A small image classifier, trained from scratch: 7.77M parameters.
Rows from block 10 of a small image classifier, named by matrix and row number. Rows with one number belong to one neuron. Each number is 128 + 32 x the weight over its row's rms, rounded and kept within 0 to 255. All counts start at 0. Numbers have three digits each.
After each neuron's rows are labels from the 100 images, of 14976, where the neuron reaches its highest value: "responds to" is what is common among them. Only what is clearly more common there than usual is listed. The data: rendered solids tumbling over patterned floors. In brackets: how many of the 100.
# fc1: MLP up (model.blocks.10.mlp.fc1.weight, 512x256), inputs 0-127
# fc2: MLP down (model.blocks.10.mlp.fc2.weight, 256x512, transposed), outputs 0-127

fc1.125:125095135152086097123083117083174139074181142114135158126125130120147101165090171131154160118194145131099129070202120167128168094131097129085107152077044129114144166162099123167113100070105122121146104130089120180126168143119094152115157159143112115149137123120154113088127098088106148063167172135136098201171115097101145135124179050137132100115105124093121156128129184124144130082121
fc2.125:124178078132126132115130123148146131182071075077100155101084146135131122102138065109142095142055141151152148129138126124133090137140143132131162123151176082184165130164165104114111113160177133131112097085153127080194094139147123119164044121180163104131102124150166137137085145150052167147069096112078131082125104170124152110124123112100144091143073139168078102056139108150165142169148
responds to: purple object (83); count: four (61); its colour: purple (59)

fc1.148:158114127107155107127147093177116148140156101144097146128138086093137123172179109063176118152115087101145167077100182213114171105155191181161146147136098106125106086119176121121152123162125129154124132099164098079095114122127129151171098152091095167120108170097184084144122103180152107113199144091116165097162082154154113147178086042154128157081107166087097106084132180124145134149139
fc2.148:114122092107169137109134146124135125131141164153147126158170104141122148163149073189146138122109179115102065164134099109066096132088128212116079091178134174135164108087141128151156105157123136081096160099081067129074115109108035178115127101147161132191125105119113083118156107141114091122110128125116087197201141108119138058113206150138169179168127144122137176176102070163078119085177
responds to: white object (91); its colour: white (71); light from behind the camera (54); dodecahedron (26)

fc1.347:114194111076138127158205113156110137188093149115179068097142169062092154132130112133098192121112177137098125126109160121093074105159104200169133096083079159115130207135145095139143186152129120130145165156102108140155124110106152108106124055101119126123124096151123051120144180178129102171128115182144134106191131140167143129121170137114141132157047122093143207135134117113185113160074
fc2.347:173077125160139112167110132107130093096141077133112105178076138157125142092119119128161149111112138150163145129166148137171130086118139162119103074130159087108158090109095116141129038147141161107084109080106156122117154170098081113072159154156098135155157081062159157113127138125107136113142100067103129165111115161040101078130136146164121097072184112151165097162117156159052134127170
responds to: yellow object (96); its colour: yellow (48)

fc1.349:152200104098101112089136172151134175084130131073077145115147119139097168036120165169067145127151122173110133107150072141117100086092099143080149113107117155124160173073108151132137117068101105125148076121188118084131113139079148156135097103100144095158142136089119132071163140106138125118210133124077180123118081127085123152165126143059095115176143093130135149096097121139167076101143
fc2.349:130083166168155091127140134148088077094137168137126144169108183049146097132083083116148080156101118150148107117139113159115120149094160131093095151135172104149132127105171160101112086126188154138162174150078127089110129108213046118095157170147082123079165101161105072159164151128139167189099139146152113169189144123156184100182200134184127137127130120155185071144124145090141137118139
responds to: pink object (51); its colour: pink (40)

fc1.496:109084114166120177096148122153171130096093122141105086181120115124139047123102130104155115150144143135154153084158138116119088143079103123092112111164131145124136166073157149136129148093041122148135072172122128155159147217109139095114113099149158114178115176139143149144094138153078141164104149061176152111146099157120129117095185053173167102085176130179123198117131150098152128159121
fc2.496:116134138049123122161076098121099147166118140183143170126119125141066142106162141128101110066114110152127100115066100041107119097078157088134123114119118184146136129115142157133143195149092087125113117104143124166050152138073131151166108147138141148148097140179129145143122101124150112119158105110113122044129177160146174114049067144090120160180147151154134157128132109133125082118082
responds to: blue object (69); its colour: blue (46)

fc1.56:092116107154114126099171118168138067079079148103110103139131151187150155114087145087135137115160125167136119128138126090087112120141165171120124138139122180149125145113134183115164119130130173127102100157090160116122129108107061085133107123131086096135116063101166128143125082131079102164158110063090190146177158082115150125172069143134109079109141079182145165127132148093163149101121
fc2.56:179121147039122125130139118157093139165168088135151140087121136090138114168191140174117117122100110130184077100104153136152144171163090096098112192144089104159125121099093133127144094136124131134159163153125103183128105160208124040103156121153111186149146194171104138141134154126182125119115103167150111156106118082118102153095196167136134179142132163140112106109131114140136123144092
responds to: blue object (61); count: four (55)

fc1.45:107059142146152175081130209159120150121125184150165100140103115177121088068127182150130138165203145077132061128139146141135141096175132164115145156078149087140061148183135131160122069187131103146107144160101070143175111090103137131074157056074119145114115133092176108055155139190115131093144085101114153086121109118117096147158159123132151140109146118086163167118081159123125130110092
fc2.45:157172160113113182151146154125089135081111094096127102116147132224131079115087057128159131068125108117171190190158054164161113153091118113135123138136096140148076135125146135154161149102150089161142126145112151123149101114117157103081074159152102110114121095197114154162132078099156166138113121131151144186156147109142170125115187108202138141117161115102127152089110090126098131090202
responds to: yellow object (97); its colour: yellow (38)

fc1.22:122141094164114170029098188153142112221052147165109170144139109161113082109075129187098112132114183128084164139123090147099115105139166172100144103143170116095165195165123160083111144181138089157072118109164140076091092160046108082093140097099137136115102093105152173134178106153130141148134066118201102106119086103102143112110122106150170098107138142129146116121111135127161113113115
fc2.22:145166096109134166121144094096115193107137156179163169136184152122123136144164157152110175110135073169144126137106088123167161122087129188138124152108127054104112106119120149127113163131091107082141100118117167111099161135055151169152147059191094111143094083142065069104115078091135136061119121157090166150176124108171093103085095178088132101130044138096134132091152136115087139150155
responds to: yellow object (46); brown object (45); its colour: brown (30); its colour: yellow (29)

fc1.425:140104124164092130141189142069163133071112088120101139127132111105146151190129112110145188102132081152118108184154147124091111129070151089144101156117137121078098155067118115087135131128139142097178091159122133128126077189234088074095095082116104160182130120104147159123131124085148152103189092197107129093079141150111123128106136136155175139140153097113110099112075139096121103147144
fc2.425:158157114156149148173101108111118115175070116106122082114145128159164169130165137141145145071187099162115124082126148157152104138182096136104204084133143217125089100146105068125125138138106147112063153103142173108160099127117148095156086137141146084097104156170150186175118128188107085069140117093108101130117169093106148134145162096084084096105084164150099123142075106191093060126174
responds to: grey object (70); its colour: grey (54); count: three (53)

fc1.427:137069161118091145125199124115110091094084126103141115140136149117131171136119133165190100043129163091172131179111135114097183158175144156117138131158129070139136082157095175137114134162207132187143130116110135062088111182095142110140102116126191112151167063114073111145127130161121178125224074207125151113133179116099121157169155151089123080133119167124120170125042141091189141131104
fc2.427:100154122181126101123081141127148135136101120128185146164123133137105109145136110128097126207104216156126146164173091072128115099121113108124119145115111123081110211137105172142131086152098084122075104108140100108111124222120148167062167087120119138135133106121141090075169167104131072151137152080090151124100110095156095121167083062139114177108102174154052096131158137130193127097070
responds to: yellow object (94); count: four (52); its colour: yellow (25)

fc1.64:109176146131118134130158119185135111146143150124107176065105123112056145136095141153166162130122152151129083139163117097117066145133130134202116191141134127142116124088099122113138151158156108096129100105122066147112156131134060172101116167172132097052169095082129174124110092038115176182173111168120118150138130054172124136127140122202111107173158167107082117134129135175135134110113
fc2.64:186089141065108017129148124068119128100111097076157078216162153115127109083145157136075070141096109128182108112124106115113156139119122090092140071103119114181147161150124107141151138097153162109146190160141156115151114112155168123129104121123166143137154125212148130099173107167117168122113155069150137167096150150089133123127141105105122135142147103135145165158096094158169185129112
responds to: grey object (69); count: four (56)

fc1.15:089149108157124069136151133221128095112109156077093042131123142127125146121178126094131144101179100082110136132098131120143173090117103132124134084069168132098101094109131072154140126163134130125148141084132097135166159155148124118145124069069155123075107161084119098096088154150079111180124114148171113137169149186099137074058106188095155132185120135186154139115129172144095168102104
fc2.15:145104159098154179082123100098149134169122155124127150110164083094163159154140152168204110159076146195103129098132149171141073042107156068139168162156083100152095179131103099167098103116089162117135112132121139152127131127100094096087106138160121136127130101118102172147141104097163140105179116115107118117079146100118107141111156050100091087050151095090114134166170086084147089159151
responds to: blue object (50); purple object (41)

fc1.412:094122160129195140130120196118133133098125200058162135092114081171070142127164187156081103104174148132096147149139099129138200135139141160123081147083149099105132118096094142105123122157091119149076201111117166166148162137087110186119133138129172099142151091142126146139137167087170178120090140127140130102106187103052115162087133126079103161154110112166175177094143129138108189123146
fc2.412:118126100180097148124124142099072121148111105131092071159163097035164158113140074151121129133175145151152106098134144141151101139128148098093121172156126104150197144152113155129175107053121129155210119072163138125115097112125134062120135080134184141100186149104141115104153135106088075129167111088154142120148094139155151114150178141152191141100210129041117097065143130127124086148112
responds to: yellow object (100); its colour: yellow (64)

fc1.460:096135107055100143111132116156094159082130172111177179146173072126153115180183081116142188129090114145128143164079136183179082128119169148150158162145164134190065046115121124130159129114114142123174128120128094146156140085108136132149128133085098132128100147137119133145162103120153103140124120117133130099123124115221112120176109121152109147147130133142162122089094165131079117122180
fc2.460:038158136143178177080169110088175117145143115145142100093153140164170163116121151164135135112136178093114121076103137128096128058173116161209143142119188161112153127093137132085086092151126103110109138127125132130078114169104075101160119145173117118206139105071132092134056166170127118144114079096134135176158064152128159171096182090153090126117098157141078123148137105159084101087121
responds to: white object (85); its colour: white (69)

fc1.410:122129146157138083052133138159148102148108114095129171115086117112147133127150156134103124156125158143106175130125128076120090138178088160090117101130106117125126107116142112103164147146119139068124129184133101128133176150148108154152100214121127087143109060128176186123160050086161123120111073191103109130150183119136128106150137136097122229086167114114078086120154203113140164143088
fc2.410:076165149153108139143064155182138105108139138081118129139173155087132075159174138062114139140077125165116140182146138099118164086165124103195138096110114097193073173136150174117159073074103124194174130073118124085119124071150170113142126160156117117125155111133089109122160122092107121142118122128158115151133153079113148151091089105136148151099111137058112132136146115135186092111157
responds to: pink object (69); its colour: pink (41)

fc1.145:102151110085075140169154095182122144099091108128165107143113184086144156099059130075123122122168148144105126172142109121128122121138110124170147148085157160148117083094143150115152180113183115148157146138211131102128149131064113185131173116106181117103153144120051134126120142153123099086178134191126151159155100079143117135181142124067152168086157137101146117215114102197095114109108
fc2.145:122071106137144115104100140190141113145114164110097200155120168155151127158158095108095103118117074112114131133146149131072147128135149132041094145070145169187193104111126136140096103069108233145112130153104166121134162129092084107095132124096118141152131116144169180117156146118130099115198122074126142067106169113100188129114135123146163160237139116103156165118141180138146151172120
responds to: blue object (100); its colour: blue (87)

fc1.495:081144089089161111104152119163132137137130085095133145146152213108129166195195096046105151107087121060123122124160096229150089148131119098178107065139139096087125096079117194112153150151105146121088056045101143127142114146086139157130064204112093138067114103082178090118147157151171074160153134117126174046111156095146103156133121134140123155112178160147099105106096173143133112103176
fc2.495:121105126121149126124189129116133169110164161145122079168120116160114089144126077152128133119116163163101143163115109089082126122154097161192082120158099168152116113130131106146145129065202117105151146111146114177172131090167112137165187179090134155205066177128062111169085118134235122141090073126161140155112130170122090151100130172116110166129124074152096114109101094128127148099132
responds to: white object (92); its colour: white (58)

fc1.398:077168154134115174107158171154104140138089151131138146136116115119090046077141118104157151106152131208166193113128138157148128116066104094069158108119154153118082167132086106156095138122104137156102076130081099131146153141095136146102189079118093143148047127144109135157119159142124123122135135089107126128121142133090085172043134084131151141099176153165134172070137166087129168123195
fc2.398:125160083084171158117086153173145126141152117212092198147123154153138119106097126120075092112084103093089082138141093102137079071105180130136150126080105132125150111148146123105151147211101060162141148067118150097115187124053162100144079156137158117102182179172115146125124119105143107173173143112169126095127141132137160091138101151128145126132115157194143163173120091088140108080154
responds to: blue object (41)

fc1.340:129111109169103112143168146192114135153118132099072173158134123188164165124147103093154123111155135137111141126092120135152126183119120189179098150091089074112074079150140150110142122172129108075126117151068078120161146076109169131124130148128133175118157089126122167147136166138119056184138127061178156104123170133169111145178186160159163111140122128109090062174191186150142156144139
fc2.340:121165114138016141154127149172184127096170127100154139090094100145107107137111111087112167171146130125129129069084200122154093086152060164130118090154137117159106114101080111163146125142139108151123141151103143101146109123173117072119130134133082176166104136098146075113109134142116078084105122152125168116132077163101140096119112096144155096185085190188110117096098160126136068130148
responds to: grey object (66); count: four (54); white object (39); its colour: grey (36)

fc1.345:135091153131110086116162171084097080137128180130161122145126132142188149103133180162115158074102093185137150117126132158127156165177212106149165098085117140181134117156128102109126137158198133144113158136074109095134076118106123166118113078118145159120159150126106153170164134193123123176117153144173101132164086130128141205115114145199169150135114147146146100056082118123107124144108
fc2.345:122149122090109154141152100143186128097115107152144172097133079188130090136071089111111143146075126087145134123129185117100113108080075115078099181179111128116104114139120172132115110164158152139082091156119140158110114151143103113130177147114055087168129138147097143112128098101137146139178099109037101089132144120109153092147136150132151136188094115171119125177106151093131139118150
responds to: yellow object (61); orange object (46); its colour: yellow (39); cube frame (30)

fc1.450:150138184079166170127180131133124107101107181085127126165178149087173128167124130193148110199122105203113104095123095099138098100129116099113117105119174148136108148120094067143136131155107139135122093116130117199112105111163105119127134150117163129084086135161132101162141091119154149112086123175128108120155168055140136130107173102151100140124191192184138153155190151151142109152139
fc2.450:124080111115126125116097160090140098096116111128094084168113148140140096144123128085164140121166128142100100165147095154082162128118182113179138105151124101137112167121173162185077112102154077114172135081104142092138165165151129141120114154151108152084165133074163142087189142099087110157140158160165130144182163143089129137099091169140139122121150023114142141142174123096091174095084
responds to: pink object (100); its colour: pink (61)

fc1.75:153102155126133163170147090122129163133178151111140116114081050125150115119104122149172150125126150141227104109099159072155106083128090102125131125120159118168145098150120090154106143168144155072134159138154091111150126140138125144131089153126080102213089121145142096134130118112157155098127121138166131131131119114149118140107122153113146068133207191124121104090138121145055162095137
fc2.75:113148110139118173149141083102102156103123129094085124181135104114176078136140129136179158121152120116120156196149093114172169124110151097116127098087154116133160119112121091151136165161157111127116135119072111145122104115086093102171159150111134133159153128135088113150094136133080189118128105163058147044053149137131074131198093145139120144098110066121094085099099127117132145215164
responds to: purple object (59); yellow object (57); count: four (56); its colour: purple (34)